Rows from block 3 of the audio encoder of a small encoder-decoder audio transcriber, named by matrix and row number. Rows with one number belong to one channel. Each number is 128 + 24 x the weight over its row's rms, rounded and kept within 0 to 255. All counts start at 0. Numbers have three digits each.
After each channel's rows are labels from the 100 clips, of 14848, where the channel reaches its highest value: "responds to" is what is common among them; "loudest" is the band of the loudest frequency at the time of the peak. Only what is clearly more common there than usual is listed. The data: short made-up English sentences, spoken by a formant synthesiser in many voices. In brackets: how many of the 100.
# convs1: first pointwise conv (encoder.blocks.3.convs.1.weight, 192x192x1), inputs 0-191
# convs3: second pointwise conv (encoder.blocks.3.convs.3.weight, 192x192x1, transposed), outputs 0-191

convs1.33:143157138147113155138154112121150127136154155170110143154152139154148112096157116150124164141066135107087155136139082074122176136099129101139114111132140123148162155123147089087144128103130136099163148092133143125118152152095117165103107165137127142129137085111100141184111159092134121160111118123121115107085144113132152132124149142160114099108163100096149190159077127149086125136133142114126112135100128165128104172122090140122103119113147120175094094127126127128072159127127136129097155138159119140148144123110098155093121148094095131108137151129154145110143127136117159085
convs3.33:148137135109124145136145105103115170123134172134142141130075124091121124115146141140114115090110128161107114113128109105156091137135112164151114161142144111126146161130093148120115089099155157108088115143125150116125153145111092141111167166156152155128163128179115124102119136162132119123104138144111177153103104108121144134106133177142132135102176111086117091073117139155147108114082130109118178111104125104126174123112126093130143094153158095131153148171100114136100136080151129178143126148136143151160083134106120098121149145133151089126177138107106117158141153115129143187
responds to: /p/ (58)
loudest: 1000 to 2000 Hz (29)

convs1.72:131120155155147125111113089127079106128144127122179104115122136113107140150127157130091107105126092139131145153157138076098148112149116085132121083097150079123129142186158143120104107123144118098151099147160175124097117170150146129149165087111165136151138135128077136123123145117150108118117160100130111107177139131121112116120129102140171125120131120153107147133122103118112149111143119074086123112110166128163151143154137122104117151140102117141120174150143148109178119134132166127119128155133081081159105137135108068128122091146127084110125164117141122103139086151141087159
convs3.72:075130117162145145108140118104111150133168117116132142126100110102094111114130086109145132135114152091114174149133085125142133153114097129140145137153136150191140085086133099089109125083155093166138076094094113103132092125102105141117115116131156136146154146173111128115124133115143125110158124116103105109102168134134123166127127122125087117101087131131134134091150125107126121151105107170111183114096149135124157160126105114077078112101159139106137087132118098106137124112167170143151094145116136152107087136105153106124132098130112119109136099158142085113087098146121097139
responds to: /s/ (90)
loudest: 4000 to 8000 Hz (63)

convs1.104:109125142164096109111107132183133094124123108105146116127139154162088107130133114119111081087122089124148146132120145096158124095128139096111162137125108112117130122123176147131173135109141123121106135089120129129115135133116131150134138084131093130138142117141123071137147104117160106150119103125100166176141085146137092174180137174149118099157136103136145163101139137132120119150123116074086101111135151164114132128155137135098122118127167156109128138136066135135149099093162170113173172141105124173111129127125141134097097149153125163134104127145170080128161157144098154141
convs3.104:117107138131147135130137111121095111125114102129099145117152151113141131158143110118139123116091095154120159117131100139151158112181112094155157096141161113170121167101158134093112121110137132115137148132167085148104185151110141132176138106114133150151146160155115080139107104108098118144165126124120145139134097156126120134128159172125135149148126121102142087095098097137103125144153132125142139116122145159126133157108082164117080103152092138101153130092143105143166152155107079152118111128084124157113104144173074104136136186124116148074087125138108166158102157123127110136
responds to: "was" (37); "where" (34)
loudest: 500 to 1000 Hz (52)

convs1.31:129138151085112130142164142107116165112154152180148120137108109157167153138122115119171131149128123119136085169151129164138127083117131115110156105135186153148140118147116141135106145142063141159125106086118102092169116153130128146084144133132170145106073105139144136134091099125169167078103126102119096089081172129112124092115098125121145094122158111136102148111124129137143077127148123127138090152125127155084135164123129107117113133137128148130120148121154100111124152108144091102111160154145149124102106159113109114081091102106109104162139104137155162115107107133117131138
convs3.31:126114144105175146134129109102159120124125143153161109162154157138154173160139155148108113093122091155104168144117123138129129149156134158174145114136136101110158159149101158130177126119129128121132139135126169121071175150116117107135148144135128158140138115122133106135126150104159095092117134141167135151106129134153159153120116139153110161123170137156125165133143125108159152138155182148121167115155127131172117168113156159173166146121107142134104113183157157105130082103190113119147159152139144088152092118138167159136152111074137105129155141141119144152130133132146133089
responds to: /s/ (97); mains hum (55); voice: low voice (53)
loudest: 4000 to 8000 Hz (79)

convs1.149:098118113109135140146123116103160160118132138127151126166151135121099089103104090101146125088130129110140164111097114136069126153159147137096102125127129093166139140151121139113120134109097149116092106167112150162121133100130126157151145121133164127124122176157143148094143141116123148168125111081114125187144119152101088133086107140163150099118132154135139155112170116159112122101108144116151127139176102128147093145144165118155091128166122142150111165127164137086125136125139135103157072095100056127156143111129086110122120149135161141089080157163132125135115117111105121145
convs3.149:129087120170111138119156088134161130115129134107102140141129156129136126143136106176086106136156141129097127161144151149116117114159102127143166127106115141097088113145118136153152146098104168142133095099113117151155103162126127110114145092104113135107114144122129072140147145135159105126099119094104137124118118121129152108165123144164178107132086150100114131146126099089170156131140149138147125144143086103124137111148186102162135125089126116109142148099157143155160119101158123136130175165109165077125128135116168171139143136149138146118191120144177106156154097143154149071
responds to: /ð/ (71); voice: high voice (70); /æ/ (65); "that" (49)
loudest: 250 to 500 Hz (78)

convs1.48:161144164147179118141119110126103154128138107110151138106133164125136152086162169104094121165142072147120156148128133143116168093127144087140108158096148114129119101102135139138107145142112127119109108157155140135119129081094134119122142144125161136129114154109123137163099137132091124122146132109151078142142165142137102137132148118135119110104112087128145138112099099161116186120146139152118143141142097125124115118154160110146167094141119087163141077194169124124131145096141141148110114110146097139099103165138129125174116084181100122146137144124135163152161140067127092169
convs3.48:144098152124093139152102088106139095120083146147100150149124151146125162093176111143128145090124164144106143165121144141140163129131109145125153169118087142115148156156137121174102113087141144105096092097082126116124140146136101122145146099100143113142124154147080140107166149139160142124144164107107061144100109099138161155152119107128130106122127129091103111155136143135156111146115120121098156086111114123100120096121164139136120091162096127082146110148146140136172183164090073092153146135142144137114124132115124137155104122096150151132150129087138147130104127104098103144
responds to: /aɪ/ (70); whispered (28); mains hum (25)
loudest: 500 to 1000 Hz (39)

convs1.30:163118136081123147137140131137100091124139139102070100132154149135080114098095155088120136126075078095113143150158110132177135132107122138150104145081126128130132098118098122174116129148112114130083091140121120059091131103125110117139127152157127153150137167137180119109121148132111139129141152119129108116161148161122107151124153108138110156126128132115124100126144130083102111156134116142122100161158106136147165109134117097145091160089095111145150122106155101091146094128164150100114128128164180112170141095140127139143101118121152106112090146107181113106153137098138129157
convs3.30:101135103106167081158113130127151094120096139100102104152149130137117107148139128116085135133158158113166134106075107135121140126083133085143147118150128125133106147139142122091116129128139147145163146095086071108156146183145119118179112105162097122093119159141156112150123127132143159080123139142145125096106159134128098103161153071136102125140118143168099135177149135133119153132107139135148116139155076139095125102123098096094137119134164087108149138123123156124119133096158143106087145150147137162136120156121191120115153133140125139146087164134157090120131161158103147133
responds to: voice: high voice (65); thin (high-pass) (42)
loudest: 250 to 500 Hz (70)

convs1.88:106124119116112152112115122132104128132157087130090167142159103115139080163130173143135121102137110150135167168117117123179165135117101076158145136078114126134133104126101156119133143120134117139140126129150076132139131158124150136149100108112160131121106182165145147155155150150146083106147125139138142167117166101141069114097141125124138109152141155148106139112124116094145152089132117106147155131170158150117145133162115121124108097102102121133150172117090134146107166099138087154105110154114114093139181184127152113099162185105106110131104126124125133120096148105136150165
convs3.88:067142128131130141135157064111138158156167120100119127078089107103160098125154137102142085095135097086160135078103093148123148089165158090108103123115098163154156138107106147151134138118134143155165141082101087125127166078122166166150112107138112157117168103116108112114124113146128090109098097116095163105167114121118115116095149123107082102079138100137147116147098094128086123134109140104105122117152134119128102126151103137132156127112137128148092144117152126098118120128100101099128138084123138139120134137137117128114119121172124125123141110156103106116132086132146118153
responds to: /ð/ (93); /s/ (93); "this" (81)
loudest: 250 to 500 Hz (49)

convs1.35:095146163176103116166109153100147122153118092116168096110105156088078122088149149096138103136137120102104140130111146157084164087130125126092100149137137104151110122147091124136136107140151156146083138177125130131149142178142125124141089148105158124139122208128104167117124163136167120138086111140178110139152121146104090116104145155089141155141123143143142151130129092150148148150136124111120097130175121148110108156129139129145141124131119155152106126133126137102161122128107132139174127112115149110090146159083093160164140145124103121125120145168141143100097124139096166144
convs3.35:160168113118101136157094119170101124101159117109143172148166143112167131127112116162128137119141108143111153146108163116151121120164164142121128154167102171142159129114130159132120131143106113119147100128133133109100124094078137138121176172126122109143132169109114093149112082141109124144147161120156123132152119110162074184095101136153092122136122132132089109122144098156124151125164182100117126121117124185128176145094144110134161086136120112117130168115150155099123108102156057156094100126125160163137107149126147117127118114088121146150110103131122142132138145134130151164
responds to: /s/ (79); voice: child-like voice (64)
loudest: 250 to 500 Hz (44); 4000 to 8000 Hz (32)

convs1.51:122074106100110114155122142126151163146125091143114138125106118137099146115098114084139136135160111135127108154091135103113145143148114108163090120104117104188107086137128107114114131119109105147145131118117138100153131157131085111187124116141109079079134132153139132139109104100131137103093137164120124087157146156135147149142113175160106115112110076135134146128134095101074124147158129104137134147116115102085111119167121155119172087134163108112145148154124124151139140121097107117121130110125184134095143158097131129127141124153153150084166163155084131125137196155131114157
convs3.51:178110089117139107123095104091155136100131143137121135116146110138127149148145119111133141119109136174110157148165155114158117129132156128123121162141116121097136101147123154139138098137131130099104115125147126113158117175148124131094109121104147111100140178143114148110157156137096146124112146153156095162119140156123117108141134092153164127131160124168099185150113182094112169104153124158090144138158126163122158116128158170104083116139129106145145113135134122140132101136158151090144106110115105147112122138114178157172109155139158108154170128149182141084154169062145152163
responds to: /s/ (99); voice: deep voice (57); /ɔ/ (54)
loudest: 4000 to 8000 Hz (94)

convs1.13:118122113134164163100124103144147107125111123134097115096130137114138090154114123130120103115141120114099136169113141101107132106098138107103109160118116100140063154112143138157127101156156088138152137136147155087154159135129149092143136138121110108152106108136142102145141087149138127121158141116094123119159138116078155142128140174105168144167149131141123137143171107152113141169114145151108122136084155151156138163102134120094122127138177130138102183118131107190123076113138164125165171104097143081135123088143118155165121136165097132151138177130101138119133159070122148105
convs3.13:143092147125151124099110156150132091120078135098135119144110144110119133143126193132140140120148166121109117157131099133109167122100162163128096110125099181097101116153165181113149161145116144153121101152141166130151136130103089099134152172112138153146119105162158140085128116109149154140121097121142146123127101123126150116093161133138099112099120109109165107163120094140126095125120150086088103101143147147103145082188161148111119120115104118116088113101155106134098108102147079092129105147151154095158094097125119126158107118113164135107122136133149121150114164116105168121
responds to: /ɝ/ (89)
loudest: 1000 to 2000 Hz (58)

convs1.175:102116148157139157144108134116126102139100172136122093126118166132141074156126128101120114101133122175105124109123137089106142087122156106107139152142138089160124148137169128071158071124143107169138161116106121137140154133109143146127141120137134106126114072169144152147171158177085147139144128133104122151131157128127141151155149101116134094174108132146151130125140121172096114149127128092123141111122136108090100128105143162087128098118188137136121132172123115120126131116148085123142099150165160102163145112095128150139163099142113153122145142099075125168107119164137154091
convs3.175:117137158076109091129129165159181105124146159113159143091121148187123147147135161119132132132163151142140177128107140102152105140127130184143106121176129137151111127113112126175148180129134152123108135102133175158113103134099162121158156163138134107146132113110159157138169111143149134093133137095137110121157150121146101179135120105132136131099147113161149142137141153114130121109157143113153138106132149155140148103166121088175142135111144098180111154151110095136163112121135140136139161145164121124141167117150175174150123090140158126161164105165147160124158130102146128122
responds to: voice: child-like voice (58); "his" (34)
loudest: 500 to 1000 Hz (39); 2000 to 4000 Hz (25)

convs1.190:159115154159129108074116101090148123163096134125081124142139141099131126117107132118107184146109082105142144150130102137107167145158136055151124124135084147162131148153106120128091156122157148149122175161124141128136126094102174166143131108116099122136109094152141123143143155127109126076126103137166123115175139150140101140142117100113125107168133163133117093094114117166148116140129139145141128137137148109144120148111095129126145108116132129163145097092127137156119098109143170125081143097153114176168152126138122164143147145144116175132105121113142102143099122048118125145
convs3.190:132093164130148153185115113143115140113111139134081148155142129084129064146135091142108093161104074184145115111097140104119122107122121118107135155114131092114124111136157119134099096130169112144168095112157134147152153141117082177108135123142157111129162092120128160116116144098139129147108154128159149134101114172121145152144170120147113093097161126142107120118136151107126116155086144104167140097137148124102142147140103154133119107112086079146094183157116130141116145101138099144133130133115137142132100134122108168151097171174133146095126121136104096116128090095103105139
responds to: /tʃ/ (50); /ʃ/ (47); muffled (low-pass) (35)
loudest: 500 to 1000 Hz (35); 2000 to 4000 Hz (26)

convs1.162:158141155143087132111165130092149095117159113109102150097155104121147116110120138109100139118086098097107159121126123126165099154147109135128174101120142156101142107153127089097133125090099148103167136149118068108114143162130092140146121178102156116130141139134105126113083159155143125165117123136166093097133137108111112126112121091117148160143146127121081141159152116127121165119116083169108139158121094147120128149116129151148083166174091129122070151140150130141155116135094176104142103173123139144134162137107135142103079133117111142092157132118173123146102112143123134144
convs3.162:108151119141102154155170086094110116130135145112083165089141098117121142100117130106082094136152085150131129134123107090106152139165132083137081115148106150162142142080130130121133134092159126119145145106136156137095119131084124114160176136085138100108081106130086105146159149153093083092138134171128114123098170130138124165116152153156133132128142121124106151110119118159138120171116132122154152115150142098114105090109132116171176093146096145122106148159143114117169133167140098147141138155129160130122108133117089120149168143104149118112126099095121160138132086130098147122
responds to: /aɪ/ (64); voice: child-like voice (59)
loudest: 500 to 1000 Hz (82)

convs1.98:110118160132134134134132115161132118112130137113126137132147129179177123122120120152105141114136079145139108098103108100152139142116134107100109129111160111139165132113141117146194186139141133128149129144143147159140097117111093136143154136105140125101121104123134123119123100136116150106091110104121105164091112096097126139161088149167121092182154163124139131125143156191133130145117157084125094160150167153129123139120126150096120109179128130104151136110101096174167179113137130086134109175123109160065153126160096091105088152107124139130133090140171122114120104127122091129
convs3.98:110158110135132116102124152166190128121128119144161100127114089158127150137152181155127157121115162135148117096121115152122145096093121131127139103149148154108112120103153136093145085109102109081122115141074139171094127115123116121150101139147155113161139133115134123134125144151149134100136116124115156116155128068111109156092099103123096127091114158117103158121157131127085169162124124125103129142161155100123128111116125136185126138142165085171134131096128082103135137086133160144130111105130118137168136085150179129097154077089138156113115108110144133118149120171160166147
responds to: voice: high voice (71)
loudest: 500 to 1000 Hz (40)

convs1.188:085166104097118121125149138117147115121123146130132111121066152097115093120152152130167140110174117141169140084111136138101122114139133175127125112114113153152118123122122135159147096152129106136145145149099099123153137103173142099111164127125091146092087155114104094128114114130130144135109103092094132160140117164160117114144143125139167128157137118131172119161150112090119134086098125183100169148170123131140186085089123118169129103106161135102139132146123131126120110148134128115218164089099141154139162115127094119106122128174135100115130110116126157145150120137143105129
convs3.188:121102088130126110117138118109173147106168146126133119100119100128151108130147153141154110127133140159174169097130164152143131131149106135091160120127144107123112081106181105112156097110158152154146100145106161131134126134133201124084147124134151153165177095135138112148167114109142150141132135156169165113146144098134112117168152146101113131076155126104096090085177147165136124109131100130117133143120099109128136135159116116125119104170148107178144166132137105149092106149097134135120116100119143147144129164152144168139095122136143105142145117107115170142135159081142116173
responds to: voice: high voice (54); /ɔ/ (43)
loudest: 500 to 1000 Hz (58)

convs1.46:094106089101148084132119153163084128147144143128146157110152110103139151150104141128110124139115123136141125150075164121122155109092169108154130126109169126131120120134120155147109116140110115141140104123177163135147092108126085123124171094123145112152135134155159134109152123157095147066148115150109145077125135107130164164140144064156104112147144120150103138075130108164150121115111112118151144140104135131156166168127162143174114113113123100086140108085104090169129129116119124143093100116122156104129099128120135168119111087113071105139159143148126136097103148111104113101
convs3.46:143117132085086155164114147199159140127149156137112120082095080122132122126131149126158169098154096137144105132158162146165161099172110151114133097139116104131140136153148123142179151103120152090142163128091165148163144078123139151138145161147113103090078114133144108124105167127122130105125106105099097092163127108114159107141145120128116153147144143133124157136165120111128152159118121148100155134112114137150131113148169083143163097130141110155124103146149110142145128127136124166116122154174113132130103111148105135107148121174100155116144110095086158109121084140098149099
responds to: /h/ (80); "his" (34); mains hum (26)
loudest: 2000 to 4000 Hz (42)

convs1.170:096117138110111126136166135170169089119103162119137145114095172142119078128114154117086077152152116117125123104118157092157153140126158118093104154150131077159124144136116130161129090162095168081148123141100111111142130159132095109140120122121121154137127127126137100108136137103129152100135106101125112128161154179112134174089111082114149102130149150096109131152109129139143144123097162109106147130098119159107114162146175136090165126124129118084137138116095131188119155124149173119113137130124096146121107119125130143160127124113098161167117158150132171109100090100105142171
convs3.170:129147154096132104110111125132166140105143114101105164146130123190159174163154136161114154119153109122160154123096097146163160107103151107123136089187108175103122111144142166108165151148160101104116152151156145172159106147104155103126101143149156118123090107118125124109127117108149107139136172130090142133159152165140151113131115152125130145096059109158104102157121149162114148144134152133106107124152136126141117151143114105167123125157138138151169144123129145134103133095144113099127136091153132134096139107129138170167113089101101183156098133098105128119141117099123162141
responds to: /ɝ/ (92); voice: child-like voice (62); "her" (40); /ʌ/ (40)
loudest: 500 to 1000 Hz (57); 1000 to 2000 Hz (37)

convs1.38:176165112146141102104107125142099109155151157115107095097136143165114173124118135167111155125113138105122087110133132142079139129136118118133093144107101113153136142101125150101141111099140163112171103161152136135112135132131168141139145123136100127152106095097108155162170091123065113066120076128160139150120150129143140125136135132119128109119169107139144174138092086175123151155131152122128082162130146132110150130092152122143135099088129124082151106128159152117086138141086150080137110095161140107100134149130138116129116155172134103114094152122149123148157148164134148105
convs3.38:178142181142165133148124118092132144165117119155138095089114114084102147096108169134157132105142146101105115130099106149155164140125154086106086131123129125163125113093135107133099152152171156142097084105175137095112163108085174137143103110085141146110155105155080169143160166121144130110119171109122133144109109159120157136142171126123133130133133116104125095105101148154114128112113125140100146094166154128116141127109130130113118170121115139103141143148124142153143151130185125127077113138140073130109119163153091145140121135118115071122152114128120117135159126133095118160
responds to: /s/ (94); voice: child-like voice (72)
loudest: 4000 to 8000 Hz (92)

convs1.148:104158105154119167160159169175113095085121146137113157092078145141152125135139168120123127094126120161169143126163124112156110119147080149138096133099142127125132151155153141108117116166082082147106141147122140161148159102110145106120179137096108118131134096124122082124103165117140172128151172115155143124183095152165162151137134145085077150145131108107120156128131124105105131112147117112127141115072124127154117163135148177149125134129142141145138144168121149102105143109142146151152157120124169136158103105135131096150125125139113138121162131083107128095120168149155144109
convs3.148:099165101153112164095097153126128117139169100103129101099138102131097106089144145159132156087114090148121125118137156131156166102112172115145107114105113136107171091123119148137145137159181079169120155149149115148152148136095145156088123164115158083120124170103114136148110127103105114133139106143118138116113165128194140105127088128120105185120089130138136114106156145152139147133084144122119106104108106182115149096095137131113148092163108084152113152080113122143137124140104118115131109134152099108100147153153104131143115096095124139127153129119097155135146117151090126125
responds to: /aɪ/ (94); voice: high voice (73); /m/ (72); "my" (63)
loudest: 500 to 1000 Hz (49)

convs1.25:088126128105090149121105142108156107113088103147124133153125170131146144134171162092142145166122102115101174051131129121153143102112097123175134116108103106128122123143136148131127156158125154155098116190149158117148121110123129119122123137127151099060132107119159113137126151114163150108146158113139120172123143124143066121131132152126107137133136102105173096120091065116093166124111154153153145125134104108157139128129156142120132120103131118115124125168118123119134157167147154142123128147123152090123106120123178097157111140140100062107144122104099141124157130130174092155
convs3.25:155147125074096118110083123141143102159155112135142103117118115132081158183134105120125124121133132164167183153116112130128132124099125133154133115093114133160116088163107117110132166122140115103095154142099145119121120133129105186126116139126172123167107161083098116148121156099101099125089131166096138152109126159102131143107160085162156102158096146110152165118125147146133107156139140160122171087123157118138115122160181117174158135118142134112097141113161118157150111146139159115180116120096127159140127093138135110109091141102158132159091106124133133150086140098121130129
responds to: voice: child-like voice (67); /k/ (66)
loudest: 250 to 500 Hz (46)

convs1.136:075140146079120172123135128103142135160119114111159130099126125151102150141100123151117121131139191105117110149127081168173116080118105151112139138154174144090120105085088117149100127166130101113124112114147112115122144122147125129123127175162149130110148124111133117181127084122156138150176129184113132135093145127128162138131133110159165151094097132091097170139117140106136130083103092176131133157148168130161134133110154145127133139116132099176176129104139133128100148149151143168131114144126104115131135173100084110130157113119148110141127104126096169126121093116113130153
convs3.136:155124135125163111151098129159095160176106113152135150155178175125122168125158120114154110139135145162145168170109149083105173121142128114152169168166158137143127164114114150133142150151129160174142118099155132124108163091133091146137144163147112122150146138123105124107137175154167131101131168132140118138134110164136098128167152084147114163100106160131141152147152144144123100155121108107135132117138112101171124143132126137084173138141095147157131122093158146130133135139154096171110111127135166136138147161132157154148121144127127168098151189130112142105125102148162127095
responds to: voice: high voice (58)
loudest: 250 to 500 Hz (76)

convs1.71:106110154162089102108120119088160126095128131124135137114114129114093144112152162132113153161165179115143119147123138160149126107116123155109172144124090133166118111122114112158106127136114174156122109123145106119132153097138077144111116142106142143131117151144144174151126103104139115154110095070117117192118128153120118142100156146110082118133145169136135150087139089100139149136077113158139125137110143108145154144149134118167148131145116148122067078149108143070136136127166143124169104095116142102090153105128120133134131149164100085099095140166151143111159131113175116130
convs3.71:161120177143140160115121122099161118114118163106115110135127130144126118147091157182134130151165126118124149155094161151089169162148120102108142137169121147056158120085090136122168114138112087149145136129139184100127178140137147146141126141094073124148150141182131104155168149148170136127158109121137160125163131105140113125154136133108143125156128124121135150140111103142111180159168143132150150137150117172150116131124104114163147144156127095125150150122143150121150133153154121113117156108171167135107135157174099165110128114114165125135124165167117152134123121138103136102
responds to: /ɝ/ (82); voice: child-like voice (50); "our" (36)
loudest: 250 to 500 Hz (49)

convs1.32:113197100129129103127077150114103155147103113120130097113086157142160160080134123109101105088078084154109148154123118163133089134127134126157141125114130116152166110155084108149125142078115108128140099123139101133144110125103134113148136125139118129119115095137131151119153114093126113138159083134144096164145118098115061132066160112114104164125128090135147156152114072147103151106138121125116108161147135135122134173153136117124103171117126150130112143128117091118135151154110120107131119158117162120107112130075155070128140104182133125093128118142118099122099099132147107137
convs3.32:131178111101129147101118111114153114121106122133130110070126120085114117143132125096096108105123168125122163153120151109140108141155094132098135150118123175145157105163151119129126107086116177121144115109111153105108147149149086093117070095175149105159164121104112139131158089184160140103132094098113118100123120114113154178086153102148129143152130144148148103105089140102137096143147115123106102138111133169151126109155148137176138108127087140155090143116110118103132162148139081138118103127167118123103145135133121120110129155141119123103115091165141137165123104186098136150
responds to: /s/ (95); /ð/ (69); voice: deep voice (61); "this" (35)
loudest: 4000 to 8000 Hz (93)

convs1.183:142117109122138129160165143113161120166110113112151119160119132092137128134145153081167145121146139164113120144146133113162133129144134099159126160138125150195128144141151154095095105099089124146099123083111132117101114174151085161135116126140160163176121163159169144114082103086167158111119113123116098089131145139203153157152121086099082144113094130139120098124141109141074093125132122155169142122143102090119105150174114142110151139118121138096119138104132122109125132143104113098132113130091131098131141101117100129137102136137116108113164130126088095155142145144157143137
convs3.183:154124130078162091155133166146141110131103129112156108134145142175143106138148120173158129146097086115098091072099110130135114123107147126104156069122131114087178143078093135091144084118142088107152088106122151123086120122113114133157121133126133120106099154135096127128137100134113127127113087097135151116100122115101116133130121137107140111118140171138105117123081119096116103088149126140119128078156174141099149176103101132122124172143108095150118161094106155120133117135097103152129095145166111123151112158124091154154157125120123146126161133119131141095127085173122146139
responds to: /s/ (89); /ɝ/ (82)
loudest: 4000 to 8000 Hz (68)

convs1.39:128158101095168148113125109121143125102121112142147090159120122104111136167074118135105113152102153075161119122125151106138129161106144130175124108101112122093157122077126132108104131154094154089139075139127114133149105144170168135128113160111116130125122163085158117112161126147171143101145141138139079157159131119137084141107107157153142177127124116105132092120127145111127137137095134139149143090160137146149096126135101163141149161158158113094114152109139110168166110151157100162142137118145122097153169122135126138108131078120115139139112092060127141129096090145158113138
convs3.39:107133138181118135111109112191139177104138145133134150099118118122174113119115135111108115147144141082116117151103125126124121094106135132111115099167107139141116134113102184131111111173086129111146157105132163140168165148143110153111116148123131157098161133119147130085109118118146162171128138082145121112139144110103149100122111134142125091162092158144064153135148108101156136092092148125152108119121079097150092123121149088104117119120156154117117133108128145144105124177114153125153146124085132123082153150152124165100096161103138148136143156125090158132125100146087149084
responds to: voice: high voice (57)
loudest: 250 to 500 Hz (61)

convs1.24:097098114072114093162166113104137138095104140163152168107101108103128146148120127141157151127167136149149140141146122135128142087135154164153115110144185138147134148103105095129136075149150137121147131118084162144120094117113161127124139155165105132165124132148103133168124119124176102122108099153132145094099150110137146128128140104111136150157129141089129139133157165160123127126116111126152116162077151075136117135138098175151118125168133147149154141156107104143115117127097129141122145125119162125129096148088087154150138147113195179096127167128169158120135092139112132100
convs3.24:155127142135176129115115174124112141180136137174139093145156124087118086149135103126113127147143119076160117121115148098130098163134085149112167139108157134183140135098149168148106131120104159131105164155156110097091104129148130139145142139156106144110160158107195132113112129111173114166179128133126156100132111149139089137143151116143124146178121158116166118141119097156163099132135092117145115164136112165159154130150104116117126146151122133109141103096086130138119126104149140120131119135124136080144117155150128118105173107096112107101161093129142070108121147125109103122
responds to: /aɪ/ (71); /ʌ/ (32); thin (high-pass) (29)
loudest: 500 to 1000 Hz (77)

convs1.36:170167129145146104125120138117114116137122095130105161200163145126126124164080139142105094116090079118112130149123113127107097121111170120096108085119157120123118110106146095118140161133115113139116150091196117145129107143136122148152136148147140113126171159141159123133112103117081093103172156149150141136157135136125121135085144129099108130129135106132149120161088143107146181167131112153134119140166132149133132135153145104131101103122130133165141108126104114078123153163143127116122080085162130131145114144174104116148156118110098162077086078126133106111126125098156092106
convs3.36:143165157115122110138108132125134135144121171107103120110168115123157119124085136163116098168149133126087148140097152156150106088145096110105081154127125154130119131131117105125157112117136112095108091123103136112112094142168159105115129158145113137135124119102161106156113099128125148140160116125173112065164101115109129168137110095112129136115096172111154151151124102126120171146134119082106105127150102153142100099138159080119159092118133088136116158151138096088098092107118088078105167156128124163137099140164124127136109162115112160114108117126147140140089097074108105144
responds to: voice: high voice (59); /ʃ/ (44)
loudest: 2000 to 4000 Hz (27)

convs1.44:155104152146169123106108119114099139115110124119126128150125106162088154108188138143122136080117164130156116090134100132134103140113094146111176103121123161137085127107149116141132117127108125145135110106113183133147155155099145126135126156129115133124102125115097101152142138163143105148135144146106120154135142159121133127118083123141135143118113096106114104120167101133162160154130131100042128141143155130112111156125126117120157115151154147125111223109109105090125175150168160151160134126123124136112179093120141118108104076092123118094149151155124147089164108112158150119
convs3.44:115091122135127096173107148147093110119103126117095131150149161131150109164128092131090117168136125187133116127086082076134109089110172145110166111161162132135128168146123131138124117110123129164132147107108156092115111107168140163123148110135137130166161162167118087091096113133105097114089143122169145154151090143146152092142157158183162103115145110168128156167152133107123141145165159112152112131155130129156137107142134147114122096074133114138165140135122128117110144171114110141135098142115144110113164136105113126142119149142134121099151104122102130106139139083106108170
responds to: voice: high voice (75); "where" (38); "was" (36)
loudest: 250 to 500 Hz (47)

convs1.177:148146121097154110120102111110099122160115117133129122097142142118103142108122106109121145096115147137126147126089103095168181137125094091101128119122140116114108141114137125094079126128108144086128115138156116108113086087114123158123118125134126125137132127125162162117162131113127118137126137161113112109122141119125156161099142111123149152156100113186109131158131132128138139083096142160086170124121124153157090127118211102141185082141096125109153193120101128082094114142142163182109142147118126142140144119149121063122111091096159125115159164105123121137152141101159146160
convs3.177:130098125140100133166131093109147101103154137115114128115116137130089091139129109127163089114098160126131132121150141107141129132121146155132130115102121117169114113132117116119092147083125102119126141114114120138164123122122130104121168144118181172114178121160110108169111116124133109127112152159114166130127123169177163154147130112102112073079110080082163116095130116166138124162115134108135129154123121083118108148123104084098110125160139122092102081153109121126092149134149168127124122110159141157118113074091169100073120105137148102115147118116120121123175114157143088178
responds to: /ɝ/ (81); /ʃ/ (55); mains hum (46)
loudest: 2000 to 4000 Hz (41)